A small sound classifier, trained from scratch.
Data: trained on Morse code for random letters and digits, with fading, noise and interfering tones, 26041 training examples, 57.0 epochs.
Rows from block 5 of a small sound classifier, named by matrix and row number. Rows with one number belong to one channel. Each number is 200 + 30 x the weight over its row's rms, rounded and kept within 0 to 999. All counts start at 0. After the name is the row's rms in percent of the matrix's.
After each channel's rows are labels from the 100 clips, of 14848, where the channel reaches its highest value: "responds to" is what is common among them; "peak on" is the class under the peak. Only what is clearly more common there than usual is listed. The data: Morse code for random letters and digits, with fading, noise and interfering tones.
# convs0: first width-11 conv (model.blocks.5.convs.0.weight, 144x144x11, each kernel summed), inputs 96-143
# convs1: second width-11 conv (model.blocks.5.convs.1.weight, 144x144x11, transposed, each kernel summed), outputs 96-143

convs0.55,077,180,144,197,145,259,191,145,207,212,198,183,226,154,204,199,147,191,187,212,198,228,186,215,143,224,203,235,208,204,151,171,158,192,188,188,165,214,175,198,198,205,156,172,220,185,119,179,90
convs1.55,086,195,197,204,154,201,208,224,217,150,251,184,207,215,93,221,229,172,198,198,212,187,207,133,127,205,233,185,229,218,269,184,234,190,236,243,185,221,210,201,171,235,240,185,213,201,215,202,233
responds to: the character "c"; first character: c
peak on: the character "c"

convs0.117,082,241,175,186,199,256,217,179,205,161,173,184,188,179,175,194,161,223,183,227,164,160,150,230,157,239,225,233,208,138,236,184,186,172,217,235,167,188,175,214,203,229,204,206,225,176,141,181,132
convs1.117,098,227,161,203,176,226,267,235,229,189,223,186,178,218,164,211,203,178,147,231,176,149,218,185,171,188,211,184,201,190,184,191,203,209,182,229,241,227,166,174,173,195,174,209,180,221,225,185,144
responds to: the character "c"; first character: c
peak on: the character "c"

convs0.118,100,249,132,163,147,251,223,167,177,203,218,204,237,186,209,221,169,245,175,213,187,246,198,232,158,189,212,238,215,227,185,191,205,208,240,236,187,221,213,234,221,213,179,178,194,186,156,186,101
convs1.118,096,212,196,207,204,180,210,218,209,128,250,187,176,200,105,230,228,180,137,158,160,191,213,139,137,184,198,166,206,196,221,166,244,144,207,219,164,198,186,196,177,187,206,162,205,228,200,190,215
responds to: speed: slow; the character "7"; first character: 7; the character "8"
peak on: the character "7"; the character "8"

convs0.72,083,171,143,161,168,195,184,175,199,182,157,185,212,159,234,191,142,175,179,240,213,199,204,201,120,205,216,214,199,191,178,176,195,181,181,185,160,186,149,212,195,188,213,211,228,196,110,198,128
convs1.72,081,188,218,187,186,201,230,181,225,150,299,176,205,224,129,207,198,178,216,187,225,182,200,141,201,194,195,206,218,200,215,183,213,185,216,211,222,225,185,209,159,228,203,195,229,182,213,205,252
responds to: the character "c"; first character: c; the character "f"; first character: f
peak on: the character "c"; the character "f"

convs0.36,106,178,171,203,193,128,192,218,184,200,199,186,171,150,171,149,198,206,159,202,173,168,181,212,197,196,155,185,201,197,192,201,165,215,199,198,194,186,180,185,156,160,147,186,142,145,207,164,242
convs1.36,085,220,204,223,216,208,191,223,146,250,221,276,254,164,193,192,204,209,171,236,246,277,163,249,180,180,165,226,234,229,180,171,201,215,195,158,186,189,203,167,180,204,191,201,225,152,197,229,181
responds to: tone: low
peak on: gap

convs0.91,082,225,145,154,167,208,164,212,231,176,169,160,178,210,227,206,179,187,205,219,211,176,250,193,170,171,191,203,180,171,194,203,247,170,163,228,196,191,174,167,221,173,220,212,180,193,197,173,191
convs1.91,094,215,183,219,151,191,238,151,267,180,184,190,153,209,153,215,206,157,185,207,197,168,229,138,172,212,198,166,166,223,208,166,190,150,173,189,215,228,201,251,188,205,191,193,167,187,196,221,247
responds to: speed: slow; the character "j"
peak on: the character "j"

convs0.126,091,269,166,185,239,200,190,200,124,179,240,208,168,200,196,203,176,211,187,216,205,266,234,157,186,194,207,229,239,285,205,254,197,178,202,195,185,185,221,183,243,154,186,166,192,213,141,207,137
convs1.126,102,189,199,180,205,201,235,216,174,179,223,172,167,183,162,122,188,209,190,176,223,176,212,163,197,195,222,158,175,183,202,195,236,192,185,214,139,151,202,143,192,212,200,219,226,215,181,198,204
responds to: speed: slow; the character "f"; the character "y"; first character: f
peak on: the character "f"; the character "y"

convs0.12,090,222,193,184,215,246,212,209,166,202,233,139,160,118,231,186,165,202,243,218,226,169,222,173,135,143,224,203,217,223,168,213,171,208,199,172,205,223,186,181,232,184,172,190,187,181,166,168,148
convs1.12,099,180,153,205,179,195,191,199,214,194,203,183,194,215,118,197,225,189,199,185,191,213,217,156,170,193,187,227,169,218,219,151,240,212,197,240,206,241,208,195,198,204,182,197,195,223,212,206,227
responds to: speed: slow; tone: middle; the character "8"; the character "7"
peak on: the character "8"; the character "7"

convs0.75,113,223,198,173,145,201,166,173,181,194,142,168,187,187,177,211,170,221,182,162,151,177,247,168,168,242,179,237,191,188,190,135,200,157,220,201,187,181,180,196,196,181,216,206,229,100,160,225,151
convs1.75,093,206,209,196,174,229,200,232,137,190,242,215,207,195,157,201,216,235,199,164,147,208,249,189,132,148,153,187,152,235,263,205,216,197,259,266,220,235,132,239,187,216,261,159,189,217,201,206,250
responds to: tone: low; the character "w"; the character "p"; first character: p
peak on: the character "w"; the character "p"

convs0.18,088,221,205,187,197,245,222,221,204,136,208,174,161,121,200,160,197,178,247,191,221,197,224,182,186,165,219,174,225,193,217,173,176,224,195,206,232,215,211,228,217,219,164,170,181,148,209,168,149
convs1.18,106,205,153,210,192,207,198,213,279,163,239,214,208,215,109,238,244,201,206,130,158,221,243,176,147,182,138,192,170,265,225,156,241,186,216,252,222,233,216,206,198,215,173,167,175,228,226,214,237
responds to: speed: slow; the character "7"; first character: 7
peak on: the character "7"